{"crop_scale_min": 0.8, "horizontal_flip": false, "color_jitter": 0.2, "arch": "unet", "widths": [64, 64, 128, 256], "block": "basic", "optimizer": "muon", "nesterov": true, "orthogonalizer": "polar_express", "adamw_lr_other_params": 0.00087, "lr_schedule": "wsd"}
Rows from block 6, named by matrix and row number. Rows with one number belong to one channel. Each number is 128 + 32 x the weight over its row's rms, rounded and kept within 0 to 255. All counts start at 0. Numbers have three digits each. After the name is the row's rms in percent of the matrix's.
# convs0: first 3x3 conv (model.enc.2.0.convs.0.weight, 128x128x3x3, standardized in use), inputs 30-39, a 3x3 kernel for each
# convs1: second 3x3 conv (model.enc.2.0.convs.1.weight, 128x128x3x3, standardized in use, transposed), outputs 30-39, a 3x3 kernel for each
convs0.75 103:131126058171116091075138175152125144155119121126198153194119129183211102148129126144107124079196116122130200133153137184122165148132123142105191131143115124128127161092127117087106109143122113112170136116120148127129111136145146160133146125130162131124151169111158192096
convs0.76 094:139149102144158155200135090085104165141150151146114097161173186118143167135072110116099150131090146134133104115141127131151145177181220163155149200146101141162194149160124155151159112110145151076146130130161111083169124129154135104127129159133088065121086137120119115120
convs0.77 099:117144119107100132087170091126132134126159130089135156104133141081193121157120104153137156159123149214145129141228128135107095124112057141164102143185195173162097129036118155175102144128165083118139125116145123120115126142133110121142155115111164153148114104138120080136
convs0.78 095:162159052123131080134069116087098146102085124141130134124088165122131197208151149125145091134203105127111154104091126138138124102213194103145106161166128102167134190125144064101146220098154113117118142119130144130139111113122165132116171154127103104115109144134120172145
convs0.79 101:203117058162213098150145160130120130147160114157160131084101081179134214109152153155069099115130089089144151130120086154131146143111157210127103125083078065098169112128152094054167154057169145144122060110135140102144116103135108093143110130148118100192233139110123128096
convs0.80 101:057111169118110089101137091110121143124117128120138116093116153072101174155182064107117164160177063129174147128102104113097112039092085176147086114095120128205192151179117102124109086134102129133110075097156155138137161100123129136126137129147119115095147182131115091135
convs0.81 105:159099204061068174148155236170127137117093127121101139117140070125106140143112094094115116124205167072146167152114158092095087167174160105125132220176172175073175150157147127153098163094187147138102127135096141131147154138130126122144149127129110185120131149153087135115
convs0.82 100:124098146116071186114094100111105101129075088143095125146118146079073177084079181082100128125137149136112141135250112182173080136196011136105121119144097123145081086122032109105092057133153141170135096155136113173134112146151130157134149138144099120113138111130154162140
convs0.83 103:112162151182180080145161040110148156119141081130132122118070159076154149254128116145118140128153147159088093132131132166055139085170095109130118192097078103070083126093046143102146135099178160149144123090128119151114109128143128073194110085137088156081092117186114097104
convs0.84 105:134119062053031038150200147091138098158117130097092144155126149108140156104100059082118130079055071110135192075131089184151129135141133179162134141027061174098182227152158190044093166189146085093136163207179092097110127129139119144158129122139124137125111144133129119154
convs0.85 098:214111116177122117086176147098152093148134130113145145169132144168119112179125121127140178118118113092200206069103142084102162157166097131020093137096094162130154122155106107087117167163133138114082135176145137129146121169113134136125112154105123109161156141150123129100
convs0.86 098:061038128189141080148075075187089130129124080136148100172136116162103066150144136096128147121101138158121131109121145157141167125141117183164124163183147110169165142098134171119161060138095105096140134130166139133136092120173132149145150141129086121141121138140125163156
convs0.87 105:102121134022089049063114075125162160126133121105080145116138154120181066070110135093122145140157130113148139118118130088102123147105131119125093177171122166183166093078234145071175131193146103187095149121159079126128123163132099125136150124124129163100133125097093124131
convs0.88 095:128088166095177171152180139124116166162134107106120117159149078168132108105119137152137096124194162170136096131138160213165138142067124125175132157198150208246116128144111104137138160043090186117111188156148109081132131134111171116130120098138133184096156131121132152114
convs0.89 101:185128159068130156109018146114118171092116143130147104106148194190136168117047199142173113077067125105083179134101122076086125125140137163170097126105146140064214068132132129113058082223175107140102102144105150169127118128142161128148141161152114157181124128148113100105
convs1.75 089:081086182180066140144140198133093114103137134156206162162154146127155126126122094160167051106125154177177170140146092075070078121170103169123176127100154132105062098133136142120115161113115189066120158160077126137136156104126077085073142128121099145164165136145121117084
convs1.76 100:149146028102112062074108159146084115134158204126164161169071139118186093134094114127098123116116093135184109107105070156151126143158133108141158138113105137093039113125091067112081101160128095142098157136161115153136116094114074128161153156138159053073153139116171129134
convs1.77 116:109175155089093147157158094183127155074137123094131132110127140186191091178154122153138084152146140133077078114125102124102144082078157126127067098167179168125108170128135147212156105151198092076097121154157124107091110123137148141145143122161080159117147168117175177122
convs1.78 087:096069140120067159148120126125126150166194134124105082149149121215127076197143141055128102166120152148184205117124133131135138132128152174143130136149105170185108147149064156201156124183191102123083192127118124087111161160166139070128167149159216139146189113149111177124
convs1.79 107:100110089109140178076167126107122159182206143244108095048128093069119116123102112116129119106118148133155111080176165134143157138141130120059079182109164143136152038112095134091156059153060128143051189171062082089157123114129187065071082059103119103124142085141132063121
convs1.80 099:197182194237173126159167101088133160139176119144130127112112171135103076168154148159163169104114180152063090148130135101099129113125178090059124128126107126076162118116117105128132130136102180125141099078113099095115083135155076084128131153231137082092137142093123169113
convs1.81 074:118101121158128161133123035176146091174124053141115083146144136155154103207149152138127112153205189183173137091069152139064149181062067113110142138120030180095036091110078157106114128115157043094093135151131144145118173168160169171165173193172124132087139121087161167114
convs1.82 106:155168127134137130169115136179147124152091136116111145151122100178149094173199140102122125100066151117149171107101122076129146081145171126137153121129148060107136102181186154133176115137160099072144129155162116168152100108082161054099128072109131111112119089116127073122
convs1.83 069:137131147039094159117204170113043203149087117108149089078087084095127116138141115199099149050141172089154086133151205185134152115144100089144103128137124203058127083125115151158144110079131121152097089077115095152163103100109135114093182145122115120160066140188096141127
convs1.84 107:044105122145142123126081107100125126110077102117074072110129168139157160103144149079117119141159118114134161141141136168191115124121129068146144162161119087118066172121118103156176172123167064084098185170193122128096126140146105102096115166130108160119129144126088122100
convs1.85 085:127160141120188185097111107129132177093129099195138148125175129090111076059075146141181178082081168128129144097113119128124125107086139100171101158094131130133141168113133182115086165129110184141118112167132149122148113114147160157168059140129089085103171093094149091127
convs1.86 121:123137086042104146083119135119069138122100174118082125167126130104079102121150125104112124125155085173142162103095130157129127168153187155102068084114104098101072096134148090135122122105108131088198157134101111081137148095155084106131082151085154076165057117169058135141
convs1.87 097:156121106180173153182159116086103151090067073166132094159182081128133208137112157147161170104127110042124057097135112166169167129096087148172141066107124095139120158097104120133076084127150168119106109101098108091141114078100130119102118094126064087078109092137154078096
convs1.88 091:135153134032166151099168127121118132078124115100132143090114153167131115118116114140189145121150085167187175103172150090112162128065122091112120123133179141107097152115117172108112100176108105128115122208100140121204104132166150138159153096125081149083144141151139126075
convs1.89 079:110153140134112136116218174110202147116128157154140168139137107164134179183102144173195197089072140134101079161162123192155217162102116121195062141114167136130175180177084142154103105075126147156091151164123138174159171118158123100150062077105152100095107123074087112133